Weights of a small audio captioner.
Model: 9.44M parameters, waveform 16khz input, encoder arch transformer, encoder norm rmsnorm, encoder activation swiglu, encoder layers 8, encoder width 256, decoder width 192, decoder layers 6, decoder norm layernorm, decoder activation relu.
Data: trained on short pieces for a synthesised band: melody, chords, bass and drums, 26041 training examples, 63.9 epochs.
Rows from block 2 of the audio encoder, named by matrix and row number. Rows with one number belong to one attention dimension. Each number is 128 + 24 x the weight over its row's rms, rounded and kept within 0 to 255. All counts start at 0. Numbers have three digits each. After the name is the row's rms in percent of the matrix's.
# v: attention value (encoder.blocks.2.attn.v.weight, 256x256), inputs 0-127
# proj: attention output (encoder.blocks.2.attn.proj.weight, 256x256, transposed), outputs 0-127
v.176 095:158068146113150098101145111118116137078128179135144132163159160106145153141142129113116134135116128118117149130114140130101147156164141140141152130106120126153128116153128114105128128118080140169132146081117112087142168137139115163123108146097140138157120096180114146113114139094169136181176153132129159117148110122088132155157142144166161090113128123154146092112162114124149099146127
proj.176 094:111160097143116111118085107103140156096134131113098126101106089160140114114085110092102081116097145133150088131139098142163145080135125117129146143112141118120116120110125108124133110154132113114127120168120114117096193123121145162107150153139099121090123127113130142109138128128131105123130106133157094183134177126103100124115112119102128110145097134067071108164145116108097121085176
v.177 091:138123104123150158135106112106159097146117118155154098091119112116110140126133147157142123137131077088147120121088127125127127162153092122143143109152109126128135104148102114145079109102141122122143106170080124139155087100079121134108111155149104089120054075107149122132140112128132142099137063116124158160142115143143130106141137132139079145145131113137123121113113134118148186135146
proj.177 098:090108102158202162141095103149123151084116088111186116161169183103130149159081121153131127157100095151095146136124141119169146110128105106112146097109101115149136131116107155124142130124094167134158172060129109095096123171135092105147097125110110112138129177165175120124097091136101126147111125134102095129116135131127093134129122087108121156121148136147132136129139129116137081128142
v.178 097:135158138158110134114117128078111123116127131092134122144123097146132161138111142088102114130134121113136188107105093181131111124111093160130143179152177114173159115167170113111159125091142143146147139118158065124109089151137129117150154113130148120104099155135114087134130143144102107120148148130122107127182108162148152144119122180099120124113113128165153082154111135127139153110136
proj.178 099:161111135151136136117116161117096140103108095117149121097130149171086120089163164111109171113125123167142106150138162147108133104141100111161098100114126115110109173101061172104124106156113115139121134112085132105118159089149117072141154131107198125110129129128118151114169087098123168100140133144116170102148162110154134149116137159121109104116139158141151133135168132172106072133103
v.179 098:114097126102125127071151126126138115130130121142160111144143127111148104129123091158125123109096086149150128157109109085137165141177186108122102142104131109094150131156175094117136144125091112127127137129124129149100195114101105171129094139123120134105116117164166144152124072116136139117115160090121119115106091160077113139149117154122085122121157121133153065110157109088130086103125
proj.179 100:128133154149159097117123121152136106123161126133140161117132097097157161158144096110096116169145084177158112166137129134114097120117122116077114115146110154123122146117144112128160043138174135137142114132157165118161120176102166127129116174174124135132070116140104141125111125193100130117114162151120141143135176119132105124101130084106085088126121150141105123158078148101141150132129
v.180 093:119141166141105162173116124123128150145137117134117163159118127102113158136127119151162148132112101092152133131117085081083127140190126125128128110112126190154087155189119101100114163129112087145099129119154121157125100166162110181157145166132129136130151148099131099111083150123096121137130160122127129167125107113140133136107094163130119101072100100141082119130162090131157131187117
proj.180 097:132098103124096130129151109102126107157120093132124124096126136120139085152121170110105135115121108116142124101079156167136116085121146133132098120124105126127138111132107143104165115133123130130107107128139117142120145152121134131154136098162141137100089127119068101109122091130129114176153140103131105123138113176152129120141116120115147117146132153138157142139095137088132108096125
v.181 106:138112131109111140131089106193146099151146097116125134103105110098105132119109115115142128148107150088134145114154160084160131129163140121153114123123109138138128161114128147145143121066180074139129172124090142136131118090097117149112137150162111094161140111141136109143118114088148131130076122109141115119141162110109085098108130127099108127129081073095078107111134088116112126139131
proj.181 106:079092117147149130109123142163109126152115137132143112118140162145155132170116112131135133113146137134115155139085154142146114134137092145158121099158093137104100077144140129151116106115118175114138158154172152118127125117114110106144119129116123122176138133164116172166159100152081114113147106119154112145154096140129074119103104123155151104164151155166164114122061143108167141110132
v.182 096:114086124149169086123098140155105099138109133130152087141159149103089135162153159090143130152127142150121132144110097126134119138157127124144138152073100105141106171118123142168137130111104170132119148140072149155106091154105097132153119156100108139164161102104117066112096153122140168107149127127126155129112135105113128135103153088124142121147141101135127157144145167105129163104153
proj.182 092:146133107125163137147140126141143131096126129128068122108111159144145101152171112151138129098095153166154182125164159137136135115109090125110096130101092120146091105147150173118173156151134155119094146124129121080093141178149152121119130148146131084118140140167107156117103128113124122111139131135138078173137132133105099118153129084158113139122131139146156101165178099106145132129133
v.183 103:163090143131151148088164132155102162116118125158121145094097115125126157170169108158132152174141077154117118089127083119101126145142132158091166135152146118117138110147113137132117145146107128157101151183136130114107135118120137101113110098147128096134114139159124154156141145089120123123128106100104111139157160144102107135147151156098123116119131156133147100152153163125101105095105
proj.183 107:119149174098145098121144124129137126106131118086157119146127068113159099111111126124087097110097115091122108151120170135153110115102109077108103146147088105153166151116105100108143107115116097123114177122107150130103115147151154162132103145123124137130105119085130096118127160184160140138123164130187143136131119111131129131155110129135140076110168136150100121116114119119152086172159
v.184 101:140101103102102167098131154117139146126159144118123162109131165171081133138118136117157114149141119106112122119140086167167127147145159129146129084158117109146108148107137090129150119097140133074103143136122134150112144091131161118129157126142184152122147143118124098127169105127144165093157150151135072139112158156097096138132084161127120121138122113122094089143131110102095135135116
proj.184 097:158145110094124091135150109133149142107140094147116128157145111122140116123116102181152100117185146132138129157119122132091122138105138133103109149098094127126108080136115093148134140145169152180148162099135167116139096130157105107136136141088151119142131129113164139120090103108114099157111121135145159108083123163122144127129188130131173079118146138111108124140106099138139118100145
v.185 102:129119126151114122118120136149144136164106119139110125118138102112094160118157106100133149104140129107127188109101130086139121105138112085118171119167091121160128125149121141114127126117096126127098128146114148119170134114102142112124136110095159108140153090080118087167137123092096133118118085127124108146148146117139109105144100134115140146106133092140133113145112146125132155133150
proj.185 106:139152121108119124136129154129091087131121088146105120157137102126146081134154150126126109148070153145083126165151140126119131144064135126152144132129128122126104145092131136119134140150118109108129149108125145094127138124087127107102138124150084124076134190172098143152101156153132097122140146121086124102137080118109165141128109124108113168094206192121126137148123091096163137132155
v.186 088:143111138130120142092096120152113147142172149087094133077109127153117121088116145087136117144081133141076123113134098134133106135116113095141120173196111138148162113128118125131098135100106155126102115148162156140125078102129156135123152147105119129136109110147150128094134095130129158111148114129090119131146163159095109156122118127135132127142155105096159115135104158101143083096156
proj.186 087:134134132132138170148082178138153113134081148145106157163135112097119150165118083123109107110152131078150117104138132111153130108120128120149150103102093135122119121119142100122126119124162125124119165087142148110143149105158148079100083126139130160128122107097123124148133114100159140107139140127155121121088138113129138054112155100121110126110113169166118115154102140098109090122129
v.187 103:093126160130126155142127144132099108109116123084082125130165105147138144134129166108095140111139191115104184139109127115079115161104115112157143110121119105168133085138137170133125128121158148117169075111133095097135174196134122111152095135114114139127113128119126135107093125126119150130118126115109148111099167130119132114145172093131146100131114103101107117127180123141090124153175
proj.187 101:125146127158122125109133131127098149142136122138074195125138123125104106125137147135173111121102154129118135100154120097142124097134096117102138097126144145120073138102099114106188141172105132140186127160131146130101164099115160147144180140133109148145115145151107128097121159115089138124161122109149090144141133141129172134095080139159104098117125097117180143155126146102083171120100
v.188 086:144111144098137042114114157097115168155106176103132133167144135131095172122129090133099139101110106119101089156075135148167134104102108115142155152110106134107106108122123139143095138146119138125117115100108099126156146142141133097078102109114098097124119077149117129137089130148134094121138089129083131125108110141129142128140091164127113139104152123131102156148168154141161158105108
proj.188 081:192103155126121158109139112146185122165155144139146106089113150111119085086128102111136123126155148118117131107156103116116152121160143138127092146141118098111102151183119127135112150124144128139126158090120091120094172178130108105144166164141161136095111125133116148143142146136131134170123104160158099150115145111159100129165125144084099119119109116128149120112117166095104141122119
v.189 098:143097145122161101081117156128145126156084099136115099122125134076091131073145121096128133118186120136118138164134163169119166113151137121161119148131135101163178097086176157139099129117138155120126099098141130128147125158118169114148083164132141127176155120171097141139116117136148144115112140119129122125112121194108110119106152146175114107139124128126141143093115147098175142090141
proj.189 092:142132152121120123124149170197142120100125155149094138156166097119167144140139124169127096098124137148122133125191139086130111122126126085139092092089084140103122115142136148140134108125101148172131129148129127146125142090073135071102108128133144112101118127167135173083090173156086118104159086125169147160158175078130094155104126144122134126132127120099120125138120166158129146107100
v.190 117:132158152162089129156166136085119148119155078106119144116096132083142142167135128130135097160091151112117120117117090125129096112107122119124113125117101143093113117153152143118185137183115116103153125088098132089129120179141173130128168121148151155124105144115103101106128122167101117139161166154082139137166121094143162122142113157112138144142095140150114110131153184124125124093093
proj.190 117:109114136089089119110116120086118126134100084121099150148126125138145080127118168089135058149109168090149099137102133115118154159144126129089104129128105072112126119112103115148104175128138107110121136114111151138161157146139136143152121114125127158156147110121101149151117104145126098134110163104163107096129099117120179153101133171158127099102110102090137158143172096141122126144124
v.191 107:166104098128070142149119097136160123159080094142076145107151154094120122080141139139142132078137122095113109134162128125164113158114143147103150120138144130121132124150114131140170136119145121134091134174173126126116162126121118119117129094104081123089202138097123131129137089073140123147117121158113118105113107164140120126099137140108158124101108156098156096146078110102092118106115
proj.191 106:116119124115155139098166149188103157129159120175093132157108113130120089138149120138128151090121139136128186119096124160160084149113132099176116152171115175129130131147148137143098090130102134159104101115126156131119104110120142072106106128109129147131123111144146139136153171180143118152134132117097147129125104119088137087098121123136119071161160124151157162099134159144132142139144
v.192 099:163120143141153132116179126117144090106124165170133116116109130128108127098164120146134120121113106149077158144160129080106112126119113126082076112112163093123107086113112101128102132120135126148105156126171093125136100115130154166121157148102156129114094137133129110166118128172156110152107181094110126163137125124125112143142163142107151178148117136122142149181131130130119096168130
proj.192 102:139130123110143121168124117111141153098126091151172104122097138166094095144102137159135125138118155132116114098115091095172145163093116126094122141138105110101126135158098144163150183159104110164122145192159154143100140151151108122115117145093153139147098114107104097134149109123061119125137106120130148082141105113114121125173134099143075146114141103101097099127147142132155149145116
v.193 104:088131135125108178127081130136127142146126082139146127125176144120122157162178135130089153131110146108095114103110136118117109186146130132117122086135146142125122187140154114137137142099106151083174130123100118074132146129152125108143083117102139148143121146131146139132121167135138118130101095113108123135124168143101126085147114123089070121116115109139143115097098139108117128112136
proj.193 097:134107108125132138127163125118164098097166158126096139118135139125135172108123142107097138136154151102160147174113181162097129106108114113128129151158129157114131098135115137129137112118156174152126104137131142123117147098140137103068147136117106130115142144100141112141142151120186157108131158115158085150102170131130124153112156185178158140115146176146083153152154133095090159110167
v.194 100:148118115136120144140136107099121119129143154161163162142124066125122113177111092107152133126140147108100074080163099130161120099134081124114130147149145116112127148125125158098147057138106145133109110074138146165150162093139131139101106144119098118115102113117117131109125104158143121143136144112167138144086126074128128157161164168106159125155115140137081169112145137130164136157112
proj.194 096:127125137074108152161105139090136092103138092150133118132163148104109147116109123139132164136171123114111151135103133121150141141130098129136112113108120110155144103100145128115124111100170112104153152125154079144115154160114138117151131105138103156115119078132113125132134118171107170148162151142139139104167095130111162100077093105180141137095122127142162118145089127092133103126152
v.195 101:126084086095099118088125078120147095131087077104141102138107111125111086122134073118116109086118109149104161103156178140130108083081133104132118120136120164132092154101134142154147143080120123151135172144114120118111123148136157089147125098131113121162127089097140187129134106167132106114116159128122152113147101113112159120148122145121149109153122101124156109108078137140129115152135
proj.195 101:147139122161143133135122164103157097107135177153140149104115099159149103177157128102156130146125146066153138113137109107111119146128145132111135122152109152149119140118090112135106159117135136116098114139139141091119144128113118167130124118107124108114146149104139110064119112119110150111129150124105127159145092141122159117078105160132126071058097128124098149151155168066129093147109
v.196 096:179113122094142116154121112167121152175144196114135132107123098143127171084125136131133116131113133093155129142145140103150134172165102136116135129100134153114112113112169099123137125148140119122096160147090132157138086109113111119083149100111122082143160116174096165143109112122116136138116167137107133151124141135100096080121126111156144134124126104138144122123150098126118136087108
proj.196 095:143151089107120050136176117122104159122137100118089155136113115134156134112133137121132151143127137134122168128116128110143120105163104161132161108128101087124145126095065157157129157111155163087146131125096119123125139133141142120164105130134137127144138068132134152117152118164142109146126120144137166159186104090186115118157170098084157105155116115121134147146141144131156144053130
v.197 091:134140133125132094161144085127111116169111130168106072143084115128115161120122138112104149133142148140092149077108147165147131154131108077133114100132092138134167158118161102120121115149146144124095118153107102089106084127108106107094150118152081086114148120149110133140170132107132110095137123180124116128100143111194102142116147094070127120123157114119137143131130118123100162140119
proj.197 087:127130103115117125122183143168156134130153133062127212157182107105097135102142143135119152140134080122148197108141121125139119130180135130129086123088150078125088115164113118116135128113101141075146142154110157132153145100137116126151130125128140105170115153089090180156149103138112141140113130108128112125156165155114093132104104078081179087146101143114120110123110126111145126169119
v.198 095:111135154095110152122136146146122109143151156099147139093141101139111116105105131119135138141107152078140105129137086087141148118154133132158133145137104107098144075166122130109170118152102143152145164165109131187157132158147083149117157146144119114118098095126124118133127151105145184115124122141154179096144168136107135165142160116079095160105153069120121116130157145099121127118143
proj.198 093:142156119130077108160096129115120152084113133116125102191150139123152139117118134174129094090114099117138087159098139106128116129132110127170146104129127133123146138102141134146116148133164083109069161115134101130116103133172135110102126117146107104119117123108122150128131143149109122137157119161180121159134075143124166109096151131138152144144178099150124129139121147162071148173101
v.199 096:137127157127128135080143123096136137137123152141154125149118116162133126166159125142107139148110148155138127152110127174135112111159150082101141157089138113109120113147106129081182105096101164162102106179118129143172101107062086116112140118127129134090128139152106116106141075127134125109133096144172121141066127114121108141144129125160123153140111138080164111165131172123162101114115
proj.199 102:171165144113126119169141124120111109081124068094117119124146094112093132121167112153125106147193133157107154103099130111139146128109105116153165128159079145177135128125110104121113122163151122102197132156155108099084145156166132114162112163147129139140131120170127148104133143136081150142110159161111106142146106151108136107107113136108122134154157135151155140124125102124103142102131